Weights of a small contrastive image-text model.
Model: 14.3M parameters, encoder arch swin, encoder norm layernorm, encoder moe expert_choice, encoder num experts 32, encoder widths [48, 96, 192], text encoder layers 8, text encoder norm layernorm, text encoder activation swiglu.
Rows from expert 17 of block 13 of the image encoder, named by matrix and row number. Rows with one number belong to one neuron. Each number is 128 + 24 x the weight over its row's rms, rounded and kept within 0 to 255. All counts start at 0. Numbers have three digits each. After the name is the row's rms in percent of the matrix's.
# up: expert up (encoder.blocks.13.mlp.up, 32x192x192), inputs 96-191
# down: expert down (encoder.blocks.13.mlp.down, 32x192x192, transposed), outputs 96-191
up.68 109:129120138115114140140144116151140147127092120137146120184170136086131130113114104153143123125143131133133097130139111135127143093148144089131124112178143152116166143143159148146161090105089151097126133134136122132115098127136172132117095132198152120108163140085130125113114122164151137159
down.68 103:094122145106092126113114128145110148095097154153161107148103126132124134124091121163170116117136124125117112121144156138152116134123127153115121121092149076114120105118098140151081127124118147180145159095118122139122164144123129114147149147132132060152118116099098137129117094114088117156
up.69 117:151095138147149135149090176122077170150136118146085126161117102152142090123129168139126185139147145136138141182096091107136135080097117114094081136140176158087146106180174092119121156154128117134083112137182141146122114119114133149143146146092129154122076136162152143129104140136170087160
down.69 100:095098156183128155140117135090119159103144115131181151135169124124142153141159102137122185126111109114127114130134121147108086082149182161125128148135159167161164111169090126168115112136116146138115157158100113114106164174153132135106099098123147144148160114113105098119126143158110097110
up.70 096:070137130091127115183094128140108096162146121128166138127131113144150117138137163169155156141128130155162157104082138123128142117097111130129125134116129146116158129122112114150085139094121120148129185152183097150196120065172070129098153117097089152104175170163166126166172098105163134147
down.70 099:165153137134130123122134157107142158115091100142113120112155130145110143129119073114103136171139113130123133131099150085092116126121125115122166177139106150155147137169124126145125085159128149105165131140115123091150117154159139119141158106109164136144173173097107093156133099136131118116
up.71 092:093138120090112147133169084164115151101111135110127120135155141125101134095129163140134147130073146091137131136161136091082122123099146109162127165134116141143127098164113131115134142069087122168163141131154145146149129153152115153153084150131141129100158126140146143103095152078144130104
down.71 092:132111157168143125135144141185130131144104116114124122158134093133151087105153126155086162133138133143087116081173142164132109146118125128055110119147163149137089140102098104111183132126144140171143153080132115138148114157092152161104116096156122159148125102112121144104137147144131129152
up.72 099:096117101160152095156100156113112073162170172101114124116108109137133131160158167091147123129106137116128103167079116177127135092107143128132161134104161143106108182146138115134132160145110140162144118127142078135179104143126148145115146125139156140095137098067106097166100106185123161086
down.72 104:165096118166094112114106112126125140125155097130116151103131195082150118134133163140130135124137141090093070177141112143095099194139124103155076137110117163174181119135142112168173101130112111146133116102098132159163162137118160113106150131114159142157135137140115114111115106163152148135
up.73 105:131104086084114119144117123111111131123102152123152144139190145118120136115155109169117156125139083133133087110146093109153084145178174149105095091112131128135147156124115132109132094125116145117110116129168175144128120107154118095128084121104094174122172149082134136115133141153142153150
down.73 100:148126117089146122155147142161184113102115120082171147133156123142101146106113134103099142109152133117078110124122132124129119145114138138079119174130084123120149105143123151169133117146135147135149147102150122115164146107122150079126103138148102116120116136158128123131162094103111151151
up.74 110:111078113145132137173118146102133100176125117160120080095101122132123124157120116100136152147133175132169155120130089133149092139116081152086113143129124112086118144132133114136075198143143134144120122097176128122141080127133117161139133128130137140111123127159161106154120158098127163195
down.74 106:141101138118079128131104089097113153110123109148159134128153147154148133124134088130157155121113129154136106125105119093086102146145132130119116107116125157127165114158082105099139106131138147097130158115097146124135148197178131110136101104132187095145139109153100112149107136126146143097
up.75 104:143103122153085150152129124167115137086117114147116134107163182114115141126117107138128149148142141126109125123141123129117080149135138180163135129131108069103162129112136135154122112130147120164120072148144138107149101131090116135132108082104118128178099151143152135092148129102149105109
down.75 098:166089131153145152132140146126147133152095149123136158156165146142101133142103144154163145147127114184150138133108123151166122104136123199094157131105098136125108140107120146162135106108085167092154153151086115106089134169127165122100134124128149141164120124073115096172166116117135122139
up.76 087:151113191040141110111139106113140148101109122105144134116120167152138091127136176101132112150144057139125138121131174121147137096114128183132156144125131140139122110104125119122133125159136124123134116091155119088120192146089142167123155140154131122175137156145137151100134161122145155117
down.76 104:149147133108164164109101139117094102116089158101127129167127181138138113096121144144143164104141157164130097105168124137126086104089127138091120122158116129086084141070113126165130113086142143115209124107107104126130130161127145126163080091112143144161173107129136125111115128103110159089
up.77 092:090087119142173157188155128129084114104095138115129172114139134134120127108149100133122092124117125140110118141171080134136133112131126110132123122133105106148172114157139072122140128078142135135111147146141158104108185135107143173141119121138128099108150128150106089149126164148092137147
down.77 097:121169148110102140141153114136109108143110121125112126122083113122126140203147110107090164112124152121138120171114124132111120145079099149159128126095188111141140138083122124124162103103138124132141152104105129107154129145133152106130144109079124137122149163190162129138167128114095156144
up.78 101:105091146147130134144129145122071134134183089116194137144110090134088142100120146144178150169144150117145129145108131109127179111058109158116143094121168129106130109114129143149146128147121091165140091099163140126156119112145127121139170133170119156130109150122138094146129128103130178134
down.78 098:166063140130100142121134153099132117133186141127128114136097154156126118128163134121161115141156138115105144190097126082109120134181098110141156107125160115151145129172136139135137111120132132116118161144097114092138133157136092137123146105151097137125151137132122118121095143134101109156
up.79 094:092109155111134110133149122162122141098133126098143133087114142120135104138115128129085113122180139088120109121125131144143132153152145104157129112137163125117159079168114120124140107106122163102146176129143086142140159133100150137121179124112118103150100108097127090134092113114111106207
down.79 090:142128117129138121137093146105135116141151139129060120102079144093119137110079118151126123154163148124108126080135100131167212115091160135168144097131138110133145141113167093134119114120103162127138136109143159114194085120183134130105094108081136146165113095131141132115169113138147144121
up.80 101:156127131144158076119122121161112135144125083145149102105129108110138160090134169090146161147071138134167133128121148115129136100177142153143127119156119154131151130134153094132134122142105093145068117122138193118119105100085150136109150126157067129086094138125120097131141125128141140139
down.80 107:104076133148111137128138114119115142154130124134171119105150149121093139131177114159130139163142166144128105145096123140143114106159104161127136154108136110130136107148123149116103122159123144151101192143083137153110171101188119174142092099088112138231178115118120077106140111114157138119
up.81 102:156127100177149123084147071135152137106131106110123156133086113114161077140117113154139105134114149109105146145163137149147119156135144139120149130130130127122131137127103139111160159133141127110149086152170185097129096137139134099090119111100114113090088129124163161118068097081107089136
down.81 098:096095150155110128125157099155149134168100122088150160176103141162168112125116146156115116119095096136148072111147176178091126119110138120115178099096107146092165146127104156118113102144121142118105129141134138110138175132152112114146115123142081129201190105121146141137095146123105124132
up.82 100:154124099130134139127134111124129142148129129153151098113184182137119105124109198154141109115147111082123132152153185117103142138172180110149116122127139108152125116148087172131128103131115113142112064159145134085123146109180137105134132096096136142119097167159137135101122149128111066147
down.82 097:104131139125102136131187121146144143119121148129168106120164128061134132120117147139161129071131145116167118119134120160089143101150141107130089102100148116141111146156103145175130130168115135115152098135141129113168150120108126123148175116161105137172099115155113096129127096139122115084
up.83 108:136133151141120172134147123131153113103137135103160185172173148121109117106169120124119082121094126087128114104164160111154153175133124118120101126095130130074117128108147131113150156134123065106157110125142114127168113158141101140163128139150125103120155159128142123181086126144102141129
down.83 100:109151130132120099104081178133138115116116103101135133118195099086126157141097177147139038107112120136132134107155155080121085149127112079149131084111075129117136132140132144146089076126159142125101114121164134124124123116070113136131158103117132122147129128152152127123141156139128116125
up.84 108:088126115127144161111155132139092157147154103086147088063135116146140087158109132139145099159108119146138065147113118158151144090107146124138107129149163130135164138160104117075105117126173118168090160138122138075138085182122147157144110095097111105106137111097161114121141124122132108149
down.84 098:150140148136104161123159117129187116144146124145130150113146143159154107081140104132099175157137084115117107119120110084133097144144153136146121136145119146164123115150119115137093076099140152127145157152098113152111137152132155081074134116078157144136139116143145160101133127142098175132
up.85 086:172131133156109129089135134086131112089101130109143114167090116132093167142126146166105119107189120134134166114145155127126117095153121125139130159146153150165135152154118074148144091082086124116123149089090151140149129140116132118165121173165138106085113129130110111131113151160118152145
down.85 096:120125114109151102153109114109136156169158141137147178108126171098122138143152113119126128123122130073112161106122113139118073075098082083146104093156100134097136116118095134137114101129163143103113116114154172172142086108130155096100153107106173124174128129134096113124130112134122146135
up.86 098:157147122110148145137116133140146145151138112128125111157113137133089138104158153121185120136115106133112174143133163122152148182116149071121169117142125157075076107127162100093104124124136084134154112091137123071132135131138046093113147129140062119131117136122119131152175127148126116135
down.86 099:149081109122093143115117132152153125065116141107127152133115142116157115100119133170113102142119119151141107111132095118134104151155148169151152137141150118102135128124099099141111160128138167110103150125135181106140149095098115161083092139157091139132142090163095101147113124150121122082
up.87 099:140132092087082144188114100149132153117180128144123072127111154150127129147114116125117137124131133123137117166178151123139113118113091117142127121107135153137105097142151170146082123189126103133173127160105127116137130139169105111128137150125159078117141123094109146122126096117102116154
down.87 095:138184163117083110120127135119125124112119109103142069139129121113099151151110134146108123141098148155134142096145109128108159152111136124088126102133161166131178106133116127101103132131084167136127129117103101134142133143094162101154134124155119126124163123119084143143093125119139136149
up.88 101:113139112102156147137165162108101125110131116097116133122097071150126116158086129163150189151125119151170169112189127105119167144143137130120113115134144137139152147159123136154089096126094105128103125189141142107140113133170105115066130102138117084095120130164106150119107147123146081115
down.88 095:101116138142104124127118099122144109142110077144132133086115099131142155129211133091100129168077111099135100100136137122114138109158138087143121130112161118145176084111135140123123079161134110129124178085152082109109103133150161137126113148140124108125172169120109103096125147121139111116
up.89 102:117116145146147139127145116137146191149145136122127150159144120140141130123144129131156146098150087098104107111120099127187121122144093097156134182111100119119111127111131127134165131141147115130085144170112111086108150170176145152135103146142135157125145110145127091161108110123116084119
down.89 091:110127097069121130085155137123142179125127094144091122101132098142114115136118150120124110150168133125140149146122161143173126166097159099122148126112142140130072092128135117086138137122089159115116112126128136148165116119096170152155125132134175109128134123111100132151178108151129146136
up.90 095:143125121129116106103102136120107110098128172112119122133121144135125124106087130139074091135122148140179139063165131094111106093092112138102129092140134123104129143090134083134155156110089132146183145133101122167164140141165137117119171176111117126107133150130145130133115127112122125118
down.90 099:111117132113155123183138125142144094142171123159144155131142104124128135109101127125165124125104127135140139137150076120129110104099127174135150148155122109086131129147166106131120164120159132143132125119144145099138123131138141152128089132180126091109132132123101131155089149157136081130
up.91 100:173160143141110095071117125160152099128131137144187133156156097127113111127113154136148114133157167132149099122154129107053122119099127131163158173152103114147141128139100115158124126141092159156115112149138127119136124121103083133136141098117110159129163134108128092121137118156101133138
down.91 105:108121153134129132112120142139095155131142121123125129097159145100137116114127112092126112103096157180146117132114135159129100129155154130098119138119112112101140117125144160172122119134111093146123121128112148104131166100130113129170111152089113074129129142088135133107134117159134105108
up.92 103:118118124187170119115154127148115129095091115081118129150078136150130142106117106154131145124126162157106116159153140172144154123105142129137083106107181116145129131143087114115117112101149111167148095111129130115146103127117108160135144144082100141108123098154125153143089173104139097124
down.92 095:121097136132161114123088113131099136147144105124179111111130159148097108134153124152135124138114137102079157168110105177138148128199166172130147071132096119093107149138128154133133113114094172139117116160145129143083092139157165113098138132141150120110148124159118124127124119137117130123
up.93 104:100156111110181148097123091110107123103186130117076140145132152167143186165105115151153120097101129154126117093187132104150111149119116137111120122128108083151136131116118180115123115123106159145178134101141131133149092142146134134134160083172141142132104142155177150144141111149120098111
down.93 100:156132156103163128077132134148121077112130134107096125092083151138114170110153117126161171136136100114107072176141118098131139131107139160099109133091163140135125118096143152076149118086095157044127114125095147160141136100148128144152116124139105137154128110140168131159114117150139139102
up.94 102:166146137147140152095135126142118116137158108147186112107173114142149070108110124117134177141119121117162091146143112135152119125119155138175124093087163145125120157145141102132143070103106135154125127097096179120147149112078132141128128147139145126130126130124064096147136113126117114109
down.94 095:117163151110147165104104136137098123141122118120096137087079120113122105120153123134109136151090115118142124154119160088138103141091145123114134115075120134105089134139112150111134124148126126104131149139095131113149097166166146157144140090106137070103075133135128093143144151164158142197
up.95 103:164117177096153136192131120094116102163145123109140149090121126119108126148152115163153094167111163160135128138113162159120125105133127162116098164081161136164171125118081097168127103115146125118128138086139128150132132130092159097177160096131122151120135117134084097121141132212129154150
down.95 098:161105094149096137156131136123159171122123098157171167082127150144121148167146102138119138145180076112111124144126117123089133143165078158132058119124132134145062126126106169122131134137108116133126137109105119114114136125119141101094162144131173108137106083116091134097143154156154121127
up.96 108:142151149119104127140161136098110109082180065119117123112163131105137146118121141155136158119105153105108134101122106150122117148148098099123066157103128110094101136136123109138133138142130104097133124141132130085132116146156156130112137087128157145156134085162094099133123148089147159092
down.96 096:180121154104120138098132112162125124152120155146132148154107141159084134151089109115136168119141111116139135148141148103102134170144112173097100167180134115084146117172140132127099153140119108185113128146125116127126123088089112120137092131152127127085116159109102162126133126110158132092
up.97 112:143129086124157125108109154117166143132109111115095138136165130131142140112143167157110152173117110143138121155133160124116116093106114130131099095162132149100147135140125148091135177158165127132094167148104144131141108110082127092079154151085114136142146121158133119134084113121148199137
down.97 114:110106087199116138133136129106159137159128103176120110097151140079114103108136147152186106174110127088147082145129105143128128124139080168134127132151138121111127109167105134141133141117103148127089129134180164133074135140148136109097160138132134144112174144095162126157124144102114080084
up.98 104:122175122141131160096130135096134139131120131132105108150057123138111142195122136105138142193142148131059125095155107144131154110107165124120127140119080135127098146115141112113157086125126148165100111154133145165096138112123087115132112170138140109066099104104135099103143141111150127162
down.98 103:125117147096076182182151077137092105152079129106145107121139113104118121131143083148139157140107174170177101170134128096111138163128103106167150149156135111139125114160114134094128090131109130099103109122086097133117112156130148127164142135099155140109146174132106097111143149116133184138
up.99 096:134131161092083101097151171085125129105138151164178141126101129168091101055120136105134138120149144161087134114138114097132122091135146168137106087115167126139154127126141120115113165111125118143119136153082137148152095114137175152129106077136116116130086101121156136105088118106085181144
down.99 091:126088150118147137140132141130153112131142096144097121153133123124103157118097086131132144124126100121073132157089136159105151138158126109119115138137180130072130133176124118094124199131121168144150099100150095169116126124134149166125092143142139136106114127134125142121166112109135091148